Weights of a small contrastive image-text model: encoder activation silu.
Rows from block 2 of the image encoder, named by matrix and row number. Each number is 128 + 32 x the weight over the matrix's rms, rounded and kept within 0 to 255. All counts start at 0. Numbers have three digits each.
# side20: side pointwise conv (encoder.blocks.2.side.2.0.weight, 160x160x1x1), inputs 0-159
side20.44:138158142159136091121141170148147133131144143132106148134114164162177126187090152151124128172143125089160110122122115071105146112111184152123107108135233163139154142109150134150159136080115126092099140180108110092126098155107134130131159119105143090104130145137081147126116077131209151094165097182131126167117140136077127105139128055112155122164149121153121136117119130107095145176154118138111121101117154211149166110135191088092157073114071135159102172133156087104162150090113164
side20.45:113150125094147138080041123147138148091124108113146154123170107111138185124121162138083124133115103114171115119133155181139106152108109116118121172110225140125115126106105126131123106114162157119109108149098079140094098117146146117165157161106084094051158128077108146079149087109180111082133176160162100151137157153122114107070122168161106095105103132155153047202141085141134128162119108156178098127101107119116165079168105069097133150144114120124130067186118113105127132146046135
side20.46:123128079100190153110097124124125144123108096154117133073144098087150169134129150145112117085188178154070140142073061159158163173181147116103166099216156136206147088139109114181127106128188096112106131121123151155149089151142116132147101118150149160139165147086135099148102122092129113110147168125107092091126094126072093133146139136133192165068158178132163134130136149128120146099107121093111146129151146096128166121131128182169108141104117141154130104091170161106130106121137161
side20.47:140146148120119126123155144135143091146135213116145191154103174124120133129157100192146187093153145139109034184114165105183127137130138111143145087128091165103136164096149161093109180080136112093166134110155163143169165028079086153140102054124165135184117159088139066144082104124090083104156153113099121099114124105169160128144100120133128150121142120070089162158144158126139110100117171105135154149103084164174148120093110171168147119096140113096132149137109175129131158101125125
side20.48:113173106089150109098067133136121143141123140102152100149182152135155113127169154090129106110115142092144160155162089146121145143129150116082093136077140084108158131122151070141149123112149121108114131145144170147124063137145154094093091143116139162103120156142109117148143138062123111098167160182112155172126105089088098134147068208166153060091065130129131123144154108149131159108114078090144100148109124071126146118129111138198153104168087076144099134131142114082079145187055127
side20.49:136123111144130152154191115158160101150141129185099153136161145160117122157140093096117102105067101187111155098092163109140121137105139124123139066121111162148096135136159112116150141146130121133129068107121170123119144129131170098145119113147110125186090145124098157138085086143153154082104161113119136106104073093099156173084148125115100132111117124141100073166112063060172073167115105142080109138100147115123097112163066116120098170176115163064105036115136142108119152160115166
side20.50:059171142094147083114153090156143117135122047142125081160160145041137169129070132135150136153145125130129126085119148143093185079104099141147165129120058123113089109094093151099127108104078081176150127080149170120150140161081183137122183097108092124154161147132131120115126132121137103079100126047142116137141142127182172135202123151143161139141164137146073093169134127105159152168144176091152169172098136091141144179141100137132121133083167124128090147167094091126118124121126179
side20.51:104131088145137159143109161156124131154110115157155193144109145130163132138150162086178135138142166124172102205129137160131164159125139108123088113141159090132107086144173085150099086129134160102140116113127116144176124082176141114126108130208108140108139133158125062119089148144109111109200106148109130096129151174077109175125133108200116179160141134101147171128105156113117072114133117125100112120131091093128117150104159101118149144106076090152047155090180097085137125151110093
side20.52:132146162099098057177116079094117136122123125154126112116130146161097101128139167170137138162155093097118146114124161101146102097105075232172123147128117100091185155123067126101161134128146113197111191159094059123102116192077120086112150157104084148133127176152103167086101141142173146165101203052104121079145104157113118133110125142103138101113091137123131137161132124116147114166055120079115091122152124116102167123131111174188133116127143127109187166145120117128133090103126127
side20.53:143151078095162108115093124164125143117103122198160148146074095131132145164096160109098114151160131141162124129117120114066139119136126135122105123136131122119169081137111109174147132120113183091116142123129099117195107132135170123162170132197140092092170116133061118119117093107189110145177146150182147104122178161067089188128120130164135105136120117170103125170145137162155087149133147094119069097134138141117199119110136069148131094095137096159129177112141094143142097102124122
side20.54:127161050108149116170128156130103134132123123138171097158073117106111062123120146131176140139208099097147174100106116108131081157130155178147110145119087152083084112174132118140123164112093098145205141175111138140170092118116130115091123168146126108069166098128106156118147152105072133097123064120083093116120106081121157135088162139133128148109137140106106139175099135100152146087109106125113117090118127113106121121106101112138107094082167150130117112118133148101086167137141147
side20.55:116101176189136103061091133142158169102100154109083146153135080120152126105132132109117132130108086088135148110143166148116140130160111120141161156170133115100120153085155103123150129100123108105154165139090128069092142191147125142106188164115121118163117154120134149146094106115094194131092160087109105132117149138141158098137129121131110113163165144155117171163103110110104125193134111187109139122075156149144138138105164127117156147133133111129101119145103111106159094107177209
side20.56:127121144205156098067131104143149115125139094112128116132066111209104127185123074153151140114098161128134084111147066200136130158139127172173144119156097096174084179140132145103101122134169092102096135100127124137156124165161127142144117117121122163129173111155115170159148119138137115131129113181115116078171059121105159111127077099098062098119154132150189111126170127126102101133170136125185144102116117133155063105203075045144161094156104080081188117113141156137117145137112132
side20.57:183089189075155138176132126072121105070122147104092124088138109150150134129121078155167078108123106040109101128142127103102139101078148172133147165139108134127152156062150187165151179075102109130104174119108130148135093132083074111103162125154201104122128125095169114144087115141139192118127182141161120122142151171181143131173109137139108098147118108143101068211102159117160110103135144125148160126114180134099112125133126166096145125110156113098190153162165091147151117090140145
side20.58:074110078157168154120127119144148109160112125095182133156153139173110147106160143092106147129104135211118129147104129173089120159066179118113089128118140140089117117180157082165083162116141140122102112154149161162139166126187104145114165107146094148116124114130154150166125145109092096134116085205073067084087171088100151119114094204187138129140147142138115119124109119143110133088156136148104154179142119162141072156073155078096158113136129139158121103130072103131103178139172111
side20.59:129214157126158117139042178157127143093111154131130163053125180154168162127057149076107109143105135121080075094118136109135150105133127082057144126154147115140164108071143114148168164128125171144107113161113108122153121164088115152118121150148172146093128165104101109141099132177144140122172160149124134114084112166163114182106108100175153098127152110164147069104152155101134102145175124141121122149149180168123107098070136110129133130135138125090106133080108145146103127108136121
side20.60:106138186091183143057113134119161164162116173106075090144167160146144157131142060168103121129095120148093113181146113174138166194145141118158107155112124115173158133088168117105129091101130112117115127142152164093122091108143131114135104140145191172170146088099141073162135102142124151113155154123159129154164151142095110132120128130109131128057121135080151168088142191146093180141141099084150111100106113117107179120122137143153139111111138184140100162145220115157101146154118142
side20.61:189212075135120120161106090176159119113123140120118135119190100103108137111137161077185158085105127145100150098179167157111177085178079138132152142110105136144102067127105072146116115112155147152104103111109139135122183120102129099137158144138106183147119153102059133129193118133109091131108120143118137109153113145140152157142125083148099077097145137132085096142134152144137150071103160146159111138137147100108134085125047092112129176082140088088096155115176112107091112178143133
side20.62:118162079064176127099133094125140132128121122099137125119139110147131139144148147117119082085127142107136131174116114139140041119163149108092119170151045145107106087127140097124133125111114118128139174174130157135215168156174099159081117112165194112121110122110102138129135072182072077108151169106173098129153166092112129171116151160109103101083147099102124142144145097132080164111189149135153114107133182131104122154052119086148152150128148106212114076128137189078148145101105077
side20.63:131073118128126125100115152059080151084111096106142121108150168082133181101150169074164104127151116132152109176119130183083143089143120108113152164106126085143136111102083150138154134124064094151104118138115153111153141163093047125136117148100106089167109146119157115155098117133143080134113154123130147138163125135148114152147124157161072112051056122130084151197123160144090140108101108144177106133151067042080140087184077092180148077160165171123121134156123131107101102118106088
side20.64:154126101116063131115063178111116163139120215105129139147146188074154131117121154164182084170164108134150140129117107156134123154126127136127125148141055150084141104114158106136124133108069158137203087126096155089117154079114132153162156109156160153073170118122162108129175149101187133132133109115144212144115124139138128131115159128169068111101132114132155085076076157104130113106146124140151104132170110079112130078092122246085123071124054153154128108151132191126102217111115137
side20.65:116138049149167134132149132131167144167125128112162153144147107105105122091173150095100112145104154150123129130171090139159114131141078109142105142089106119109155058151160084125146132167141094144136126140138142132115150126106131093127092160148128130161119136114109106100131109150131057068121152157129155130119094103132141156126131154116158077069118120151124108150095193193127122145102145179159111124117126106117100148135086157147106175140129156129073094117175083081065115144087080
side20.66:116107120121169119241109123207124116154167092129157132123071132101132077138146147072095178131179161107146099122139151126116163140166154116153159136127147154133177088165123111104132134157090163082139151131086174135127114079124144093134065118173090155145161134133077130160093144094049110120135128139102038057152096127106123125115144131157155101092123151119171202149103132152126122123117120163147144127126126096162117155143124127141112113109087171096110121098143130103118166114119156
side20.67:073144152127170158165119143129154082149127108077160132130104112082109123211101130139155104121095124141044133108126180053069138158138154149110162121077117129083128112152178142165105187138154129141126077099222171127136162054124099184152106147196117189178188108119112081139092150118126130090108078129135129129126135184148189154070115117111155122144075122107115145137149164123136060111123205086123144143099138082103138137101099158160133143097134159126104103105107123122132165141109220
side20.68:105121084092137090116134117185086112070091115159195190164139077135115073155115144157203134184107127147129087084130140089088153151127048089113198146132118102073099174153189109110091112075099109133063108093130136048146115088127087153140110097141138130139089134139174163108154103118078139100075149135151178130102196131108126117132138125103129128112102095112141113162147113052126114162125039123100093140122165144082094153177129163129147155131180096146086118169108118084113072142133179
side20.69:095144094158151090113161100136107117144102136099114108175158121201163169110148158089149131127172146137124116100193079125090137186123167163135120083151152157099162107121132129093167080076107127153116151100093173156121109153104196127145132098172091143157128118162127169136115110127174184113205092180122124105054120124096123149096113154165114103166114135147173148137105166102078110134133131121121095144114150141077095103122090086126175138129114159079113081165155117181061137176095093
side20.70:090180074130112175156124132123206156116139131093152136103149140143099153143143155072103110138091112126092120175093125076113132134123200127081109162163136102176130117185133129164104167077141138095122150159118133173115173087149142095098127100145140175149081141152101078151100084164082123111106150093114099097129168150087086101180104079142153124103105133123103161113089136117104122085121110128123115106082126150168142113097138160067112095117105100097144175096136062141114156144136115
side20.71:153143192139119088165122119084120142100119096115111130124145117156142105147084132118097128148105101111116140183088126114127141054155115121100104115099123138120137154114120210164152171190167149103088156130129119102150165112116089132116140090108181121117160125107125117126100111082090135143126116114118144144175162095143134102099107157079149167123137134107075091136151098136161150134133167165098099121118125084223121141105141132111136147077153110124167106138069110151193106115153123
side20.72:118097094163097101103152146187141143171158124125131182111173164130129104159175078144152111150077109182129151131125126150098134155167095079164111133184091175106103161198146090122153130131105133122139127132088149162110169111118143156144127148149108115098122044142110132144151094089098120085147097198075124153081092138101165086030117089125089156112128150143130101104149088083117128069086107146090116107149090139124139110101173075142131094143131119128125104108081156123074131164204172
side20.73:102111137102131093100133107101124117082125119198061143081104096118157160118162112129086076148165153108134108108116083159076127160174143092123154142160141163045168112155096138144141146198107119098107162129160137112163058152144108132139130103140119101097137144112145131158106161154162093134162161122147116140193132152124104151172133148103145154081154158180106157148147111091105121114156079053120126141101149130125132179127115139140119186084141150142087104076114117153097048097153129
side20.74:146106173134092159065147120110152120109118102139144115121127124096195157137165156108097151114117141099135161107178088130155100136141114115074177175144164121138151134104102159122131110173200099144127159092157142143122161142142149156102127105088098041138119159073122136113089117181127091140085147121078082124227152158108140154127165160118113146108126128124131210137113130092113172114083102100124119121150131159146165158101129130103151069095185178135084156118108077141142093077155128
side20.75:170081163138146164190144108138105186132116167143198101116109116189073056113093107112124106122176171166117112151130112086133128100118175100099066141141058141153101093100152156121098114134089134057158095163074145100136145098130127145148127128122147107145191103127149094153095152100032159197154094060144111134183145115144167112124118129151142108116099151104111195097117119119154061152147134099134070136131196070128107186139093144092135142147134052125137130177112144118124176143146124
side20.76:090153111156169089161144057117127037166066113131130117164098094122154144147098109120120131115106116161090077075122123051118116123088157064128088148107187140143124153152167117175191158146143171114112078064157127127113159104137100183110145136150109140107124109171084086084122131112127163118191107107170053112083177114147111070086139137137162133161114200154104156129129153085108152150146138130145120188143191224067134102178175088114155124143121175125089143160183102171163180114143151
side20.77:101147092206120102164152140141110160115140108152155194120157066158090144146083158096122122133178144171149135150083081157073125130154166132087117077168129138193086064158117064092113104154103124113132146186133141161117110138162054097110120168149131100141119115125057101144131145149120093114182131165086169147125135114042106144198150114171076145120157137113120122094141151168151078122132098150094110123168198114137114152074168147092155140136083137126120111122186160119120120129121125
side20.78:136121175112145113059138166162147076123141132121102139157090164045126083098156138192130141142102109138065110153131175155146119111102132133157190134127057169121140154161134155162163133134137156164167151117151176132144147102107143108125138139151142137113143147104173145153129125121100172109099132042130138150164181071157163117129103127119127181152169113120100171140114090143158143125103172122091159128118102146100149142140141172150147135123145109153162131137050149111143126072142154
side20.79:108132133081121110117130144138121113167092129133171145207116134140098128166150150108128118171085082131129077136111157171089169132160105103148119093137202155091077148065152121123151104035154159136111124083133137152100116156098108095108164119113157114165155128110109098179162155095079134140076144157099157118131093063109148136108056126138110100120105109126108140143132147101172146125126122087159093127124153086147123080116149118133126144120138039153142098061123115090156173127118144
side20.80:110082134168144176186189107138103148169052183128141123148121130130146157156137088159206111199074112185154127135183129142096182193163123110102081116149128191134185127144107140145138121116162115115160044109079109127074118103131122160130162180177084194235119152136122118215045102141112132130110130136129094107061083063131152132151128095151105119099081142111145160184136105109176087119011161124086104083125118181134201145161148125192155140157153168123117079173142154161111153180136161
side20.81:156129129148103099114132125080163148116092177132106112116081037153164147132057089146181155112136126159160173099115117153128163183155126141192132069146106162159174087111072112097168202121130077139116153146115060133096147102112145115197158149135109106124107106122161163191132082168105140114117115167130161084070059095157154146086126099188168052192173128126129141107096129208189083151162171068073148111134080163119131108129092185157129146164094137144178058084160143137139220151143152
side20.82:081182120141175125080164198133135105146141147121136177178121139126176132148144118112118198132154132133134095129054108159082087186152138118186087071141146084143115116115158116060084131095134144141168121142144157148087157019131134097147154092147104159134096108113133131135119185156120173127172088159113132086013104150093095172140097158160191106135161160044113194131191120097131135141131133122129113182144131135118095125141196160105086137192091119140130145045155198059186143158126126
side20.83:149111146123134080086164110152186132154125100155150188148162126148114136155121180137113220129130094147102132117077164176169116172175161139143151103162101180056126128168092113119140138137138074164143155207106135144118173090110159155117174138185108138168145092085151149162126083107109180086119053138082138155117112105079170146093085130136127122148143126059165174132088118078137168146164130092085134125077112063103119134166065155148137104093094063112122041100109100157134148143196137
side20.84:079109151135138056139126131149135140102140122168130142175119139098173163171160130133113174127116117137102116130166110149155151154152166119185130099115164161147183166133141110057202087123123152142119095137110123144085142090109185127208153155156120118129079137099107194159109075095112159141151153174092096181111078051155144182112089085151149075179048175187134110149132155183089149139109148162063177183134156124117155084167132113140048141145055127097082107142128118129117194142163161
side20.85:138162090098140124154086192110063093116088117143139115136111124160123126123129118093121115111109109121115040108212066016120095171134150147157164149149164044121122160102162078126145114094145124146111138110095137109141105108093132108115104133101060138170099104165068158136126165153113101156084136161177136118151109142085171104150139096098144096185125174129111159118096158120116101140122064109174129164122188151165114133172125169221179100111129144081130119144153109096073157160130165
side20.86:106169115122197104102145137191127080116123132145147144136111139122122133150150136092166096133141147114153073132112150126089129131106138110164165125126171141158168157146183091170156100134092131070118167088077187121200140102107166138121152110154097114178113115082143112153150035159165128073143145130114062205100170141124142135132102177141168128096110175144098104200123102109109125170072099153141126163056065163140090113180143123107128155160146059130060126146149097105122125174058135
side20.87:167188130090117121134094165148108137111115164074132092138108126174091078168094074130132159147101112126099150093211060091151130169144126137099097143088151046163139091095139076073092083099143093145141153128094143074090106160151177109141128120103122135096107119163059153169115119202074134156111107183158178106112077145081143158143167130118084095107157106122169153141116142126098112181128093093132157136162154119105087184138115134166127148104135196119087134092167117072070141146111162
side20.88:151062113178092157156190083101096148086142153105166134129059126164117145115145134122131127153215156107145165113183120111192143184108162145145159153133174075146154111181153143101141056112150092102178116102115192144134124091124143090132123101130117094129135137178162185118099097139105130099132050168114066115113140109123161088098153157137114135120086105130137183132047158130092111120057100178108193094139142138160114144160116186112175109089158154089116085157165139125079141099140119
side20.89:122118225097132080160044080103136118101093127132128131105133152157078087170110053119134138107139076145149202144118137136118184098203165157118138114152130120134147147116138135087183163216110138118082141148112155123076103172099113179094140175094136108174114061100153132155102134173115103143130149124153156114206072102142171104130065117082120113143146135143132145136184097112138143178181105130150132140141147082151145114127132150104154129126173147137173130075127089123153136191192141
side20.90:137144101142144116117110194171164096146121117189165169140138148130112150102175139089112154109142143143109057124137189147060211109106130093176193118111155071137083056145103067121133155129150156116123136065125165128120114166154180130131087125162083171151209159126147183171155151187113088129171176125052135156098119153124159197132085151163097071114150144119147123138150131118137102121112162130160129129082127192117053126158104126113162147124128128124090074144121111106085145175114154
side20.91:136109089129122200159097151168148207168101127194144133115121127105123134148147126069131087118167151125198104116145166219100188097114147104176142092119099146118081042145106156152153106109124156134119219150186125148126114139143115102146100166123173177148173140131128106089097100104145069167135091158084129108136145134117138139148136089121133089154070116169096196143116154174156145077105144176100085131172104097146154142092135089096183072089130103122119169118075061088098137186100147
side20.92:104108120168164045085091201175140152136161135123154171108102149119163164118161171106154146088108161190137110147090148188103156152129112104113068120155207153147152092180121132165137089155150056087106164167141169147126112154155157090148163120152055049054221117206096108123082142103195093132094102120163101139093132201105146139129139067158160135170177141166122110110120079126139126096132147160088167107120036178156092111136138102144086120176072154166082108140161125174099132129162130
side20.93:124102164142131144098163127124162140167095074089188144156127139126159133177168172162144181052000138119113101132145124109153126135202173143137099110128146094105098142102121095128030139089187096183186190140123165146059158103192164136099134119132134152161107124091088146141081141184144170172147114120105112114139120152127086111124167148081119137182137121059185134153152143089151115149143128161119129187142162153112076148100140150118148127126119078142129140113093174096143141139193210
side20.94:136075108109110111082140115099130105140142136169067144149075159086202126148153123167118129153179134084114047118116126125111145078112099102127138073154185122158127115105082109241134122083159156166107107065076152131141159105136121133125105144112121187114115134134113128173148133140179097136113115146136194187123141142129102149163094182141117092093076066110134084140114115066126153033129115159171114098083036157143161116178110172126110104118103077109092152147071083082115126114096131
side20.95:113126060095087126137125176135127160099107102176106129120149105109081158148148163106076129128130129154139111192126114180152143135117172100148134114128126119125152026147081124084131079116114145117144142122091149131105149158065114138110126101168045179140157169127097117190114102105142127129175114173156168118134089113062151143134149137198132083050046124138115126097087129128126138163135125123120114088156179071079152213132122089142131104086130121154092079143106100093087118151059065
side20.96:076126152133190105177072153103135091162126117043115114179143139104117128215157072116150118171181105151124118202134128094107127134096169154127121117120112075139162101219187138095090146162071189098110135070129167120109132108144052106220086071183099157217119185160150135181098113146110137121173117144125112169107094184133163102119135131123104157118125143151147129117115094075110136098155073169122218083123138085092057165146162154155111142171148139146128135169143125141074163110192180
side20.97:111146179214098162150142173086059057131117133173094104084088124129163175128149072082173128108127166131112132079164109155107158108146128133098126192137148109178129158141176165209166235212148162138104179075171167159132138102067134135194093123144151110169093096120094103159131161126150100156186059079152158057152145199162205132143128119100118122131101143137106155146163162112100139120159156166179118131142208131108122024168112084176208168139154131073120123143199096140083113115147158
side20.98:134102163150140102156101120101103157132097104160150190135147096103140104140094177072100094149147119150151165145171136084203126136131161178165123126182093109102151132126101156107162114139145116125173134104123157115091090104064136112103173108136092110103150145088155160139169081110112201137118101110115100117141078103118131120097109105168172081151092137149112166140070145095135142164089156068132071109135146080145218160157152145160138123083110107210139133120094063167142178147157109
side20.99:168086122113117125143189100104116171107141116141131088142096173141087067128118164157130105177162081139124110134110162127194083098117156219134129131040122118064142139132104148099181165088146153128198081094146097132069132110096129105106185128149097124159168173104112187126164101087153137101098145081141133133129063070139149124087129112125094069119059140140132092115068080149153109152082126085122142131155044194107126112104156174123121123080132134150197131204061129129106142119146099
side20.100:084064152173134117163148107161116164107165115138118084160091182141184135121132138110167147149092122150155089092164136147136139146145123103082129103161145161107160185110112131130147105111168145135075160118094122187120149109138207084232158094122109113143110175105156193099103086096139121129094104143158062110121140101157145122135093122127142134144048138173117143129094124128090145151075073153152100142096113145122114085184109127094142142146118116097156121114164117117132175131134112
side20.101:112076173155130089101156089160135117103156140145133132123174145168161137154138174136172156178112118155151119125143130159164156161132150080113142117114196159106188065161123130114138111128091119201180168076086164065118184206163138141105153137108099057044130127083095107174152180096188137135156093181107086099139118149099135146086164107148037186149105182109169112110111136091089100183105099186140130099224154158087085173101151116134178055103170138070101157184102172128091105178191165
side20.102:121138117155129133210096158202145137144104134119194221136166106117091083103109150106110114141139121134135030116192178119087105066125101082125194108078097158131110032112169122179125145151112212112147136192066130127188117147055148125113112148146127142096112175100078100083136091160083038112114095149103166138079170139147165111215148162150125110115159117158083124075144132072077123083077118175154101192156154177155105171201148108112183140155138137129090181130128095129104106126135143
side20.103:185125141106144124163062152172126123068111141126145138102073075080140077125134134181138106146170110116157123129174148166136161180138108070186099213161169048198173156147134141125171126141173130129195128136138081159217103092089187156148167166111135102087188107144103161129091125152189133201148152067206169115116117150027164119149115169088145107165124109111115137149118132185126108183082145177118147054167071076145136133176166151111081087112156126183134159114118047210099102152151111
side20.104:093103156175127124135146072142160070133164050141121197106152141132130151102163127102139148069157122094091143168134173154144142077081155081115186089161124116159066154158216149089121147192145120125082144114095167130126114133156083146138135094137150134147082193083180103130105184100112123121086087122122065138171201166190108070188172116152113201121125155149146181109120071124123136080088069204151143174168115134176171029187166168125146122130137169151102124190139078162104122101135121
side20.105:154094173171100113136136127165161165106120125150054177151084072131138150153218145149115152121138082200176088137094170172186156095146108117060173131173187161139172148113039195124159126201188116086097101182136169169105123166165151139094161091154150095158162212126150148122120088121115157147124096086172129050123158159178124101066075139107112199164139176180132085163138092094131145151101081177117119094081089157164094106111130127115143134118169119169087104136091095193137124129153142
side20.106:102136113142158183090132089092125133112072157099126105125082128134156181158167074100173095081120185082059107161163087147160177102136147127183130174067189085120168192096168133112173153113146151159109174098134143210149185130138148124158132102145197211145079102144124093086126116110114153126163167152166117179137151181126103112094151172115154129138112112171117168143126151103121198085078150141177154139090136164101130043114136120123135058138079124101130117160213092135174164137119097
side20.107:154110120121118091151142173141091117190085081129122138123172137183092131123123118113127246154134118141237115146109138208083127071094057116162126131143167137121136101099105129074170100085152063132117113157094145214092144157065041103156146122112138146222138115097152150116157118137122113064147098141071117091159135086192196117122087154089197123146106093056111158148124134147127093039133186137189150134109086151171127072123125092106186163107133133119120123120128088111155131133136144
side20.108:120150165145163098176081160057126161117117119169194077159118148175102110127133160141117068134130121087083143202113166072174108068098092171134122158109117157131166174086108120176170162156077140183110128173088073124098142145070165163106175130113158141134125094072095138169137102146072117146105141141142156080097058156162167168174103127157061046101141055194078096164142109116143133151134162127147122108126061161140073177110178131110081099102109080106143166101091106156144100090154123
side20.109:183122180133089192148150151122184182150153157073129100088157144122134138147099157143138105103103142139125117148058137123086132145111148132115098102169146143145192127161079149115082077114144102144121169101104115135078118163110146137117133137126085124186191012139165132087054060185147140110148129128100139139134157142136140098121101072100125110232181126098170194093108109090144103150132165079133144138042142146121086119158153179103126054131103125100149099117114058111232143120158088
side20.110:130097162090131173110145103052158133177160080135187070137091146128095171143124129131162108141156120144161150106161125135105129053143071154117103079079120131108087163130138156208079153078141069170129066107129170116101136091110156148073099111141099228148079130097152115040070121137119089089072136123112112089110115187202086111058141131086092070077173170130132107168134186174101163155101127117162167194102153156072136093124101182121126131145171072084097093128138105152157128173124159
side20.111:117134109141125068211179141136132092122200104155165136124132090123119088179082134172194138134180108178101101087143174072088047140149102156154132120102139156094158073148185077174100190148156128125206107138099131147104056068079139116118097137193122134097177201193098175107129142169124140098097053114116124175097077101098133147134187109112073118158132151075194097141136087094112105105109107105125130082164095167083085212186117123108132083072141116113066089151086147104066131138174160
side20.112:133157121127108112149069193109161136139078164122108157124127111114126145185149147133109089125150125104113160184153104125140129134114121110122175074175169077181101134071140123071103121063119109105199182158088099154107092138106162124127170170120130149116222145105143111184128110159053183167076124107132177091062087154099129102126092094111121102084188122152105241098108144143106103177190157095141138095157152082126149120120154148163172113084126106115161134053162085079121124137152147
side20.113:110077178143157133060148127129170086152120193124151091187049108158168187169112135176145061092134089086189129135145104059146144174147129116163119131092145143123199142094109124117141121211136104133099139092111153081127085158110180093077113134112153128185105088114078162133109106109144122138160170131202142131137102135078191081144189101054144117121147113143105108146128177045123127174152075130170122136103146152150198077123165126164123119143136162147070091112148108182157194141146165
side20.114:141185139134125160107074127095143138100088136094191080111087103167162147120159089119139085096116188093138130120192077149159178126111197109169123196092169118071101161140152111156132109053126121093104142105110140121117137112130123141127083106107119175124100103129108096121122129153091135109116104204173122116138121135117148125109145060112150081159149149185109131168158245113158136116100183066192160170136101141123163074172103099164164089153165121148097095140158115114154169153134126
side20.115:114130092175158134171131112133104065129131126080168162115104094102150111099190119142115156142127222090116076113203097136129113133077146149156170130079081146157123088192120082135144116118168155135129171090174158192187111102130163129106113106138128159132104146105161155100106097139127115057164148164082071116100122121140151112094119168102139143164075121146098120198106162162129150125052098095111117134071149142159091227177115122132159147150147122120060106175152092133091110158117166
side20.116:118142096131130102102123180126094140135125098139123171188177161103146157109160192097166160150114176209116136160136093151093152112154149124110166078114118091142139036146152089133152153134139108145109121126102142144105133160125127103117081091119143112084137125134113135182156107144185055093132145154096121129173104123096127169148086100154117057064129132121161111136153153143131110078146132118130107148105130123074091133142141152133127082139085151080070174075139073163092132152132114
side20.117:060143095139209149114124089186124094151111126142126106200135075087130103137121123092011137171136181155054078149146094126096075096111138116162187178136083145104119146116117148127086085199144122098127090119098159140172152144180156118144115112144121106153108133124144112087191101139158160114121125142142069173151139104150120120147146107114144105170056170131067105192123163109075143071105125162104069212086162131117131110189112160092091210122138149113072149105120126122158101146111119
side20.118:107057051138148150083157151111102126141131158092109155164145178089121099157193078168103145154126162113135159137162127151161155158124102105159145102065056092094101077174075127113113122053045175135152105105049157094063157103164086078160140076143128195146079119175179127070160140098147081063155093142120117200121111093088139126069157112113145145140123139101121121120105080095128151149147093100083191076147117163108158169087152184128133099180153098090113118200112115160121185142103121
side20.119:060149105135128151119109154142170091145104107113158127131155161186035198157134148140071131108093115128103087116152173091165170150166128112166098136131205145114153122125156113137084129128127156135158081168099112144072136109144181126106151119127082136071144155074054119123129159104116110116085107138100113110123164163093116140124162200131101190106115130137132164076161170113117130148138159128180070184209030178176149094094178043079114119069114133127119073078176092084132072170072125
side20.120:105209157126106105138078134149133132154098162087113154076112165137135154143148082107093139143127121141119104135056175126159092091036113117191138142061149106144115110128114120169232122214070125140128149075125163122198132143125063188111125112121154113115111181144063110069124114157177097076153098166134128163073173156078165164128106136121156160137090116106110107141147140103069138095137182147141157074128159144185164091088130143141103109139130245149100127226133198117108175049116114
side20.121:114122132149162085146105118190103135137056117170122111166133122103123156110071168133144203161156085098109034128131127190082171126174087149149142131140112151164123195179086167149109100158106174140192094077124124156099139165108145151205136117181115153119153173131172137179130109129208178114195162108062129075122118095152114100129095227142129156110127109146145115191138101075089104150149150122173119195102078108097052151181151118110141115053152133141146157054101089108134128118115125
side20.122:147206160100151136175148173140109125108115145114086101078103145153103174147122144099129127192211142114163158140154122097112162191178189066136084153164113147173198087177082098179114155219113099179180156102194176185190152153156126181097062075102158150145085130101130100166095123135155100104170120120141101167168063174080124189153134155099133124059157117147126137142105183108157191120135135126161176121113131092114132135121090160127163140097160156091109133088146117113051095114113114
side20.123:114070113110124094087157126122124106130116117031148121214084087134117129092195133203144126136118182207130161115191111103117135166139126105135104123156087122118132138129132125072144108073122151137170101091086123176194138107176079114113144114167069189115122114081201138073122173143097104087072132138196059094096164154144131085134172140140070119173156146093101132122079158168125127093065151116116114119172130127122169030184109142135119110180157132137127095213192131097102113142151136
side20.124:185137132120080120127230127099092109144119095130120099128139159102103102157166092102190173164113120148133114099080156116112114120079196178074170145130110165104080090150103111094099161112080130120119135109167212131099157160135071118158036078143097162177099188144118131143123051114118121073158066116093113113183080136204160147118081122093120167112116151114186139123105117104143146092122066111122173129050169170115056132135091137108157120138196080101108097149140140122080176076130140
side20.125:114098085135122108095190169064145166170120138146102085163106117175162149162191127101135113150139101126125125142084136172174167185120163175166184117141098108108109112165121097114157065107089049112081138119146180082130152123136050150128090132171143179174100066175187147167142092147147136082119138191144149127129074153133155171129080159157087110121181070132148106112130136183171119085135146076114177094087107105149054126130096136104099081193146155104117109116104152132116197146139113
side20.126:136166152101163073101102136153097165145085125163132082120130088153157159122132185083116121097084171134157093115037096139136133147101110138093114090083142097108180137103170123144156089121089127124113178087086087098145133132143090183087119114085183110122164154070041119150105148180180136188142154144152117093090140142063119114173164096088158122092107161164179102172173054111078159166218115134122091157132111162145080125146154164076112134133126167164120114069096150086114101067163090
side20.127:047089102109103189182162176151114108136178129120126174177126128173141116171126101168120142127096094100105159145149158133117162168145129107122128144114124161115140087176169131147100093132199145082147133144109143112065103131129120096175165108122137186189120158172129143130050164077088149108163091081150065094137099113120147067133121127133116143119024162101111181156091120129057090139136105158118138121089128125153112179125141128140165098146134135163117100105149086088136147143121152
side20.128:117113132159088160089136126169102149100178119155136149116144046174143136113105127154073185106068101088080202075155111119152129153122125140143102179178114154045088132151143126094141135138168142119124140130138154126146211071137152192064083141175113131064128095105092111000084125087123133092167107146089098048118164106084119160109193097148137153122169141132196115145106151142118131088124158162106130099147110131143219106109121119159117126142117148125097140222144065144125098162111051
side20.129:152115106114130155132141106155056219095135142170129120141137104130112110139064180160157173139159157101164217147112087135129120172170077116105140194188105122095078083144121095117131103171144099142088156159063142131169120172084142115103109145130106120082166105111133118072111122208160085119155133093181151098174127096062170140089079086144147133192168127126140064104110158182130090127087142145053124066113138124131211112105123180160091108133134120146121120159173091129140092134121085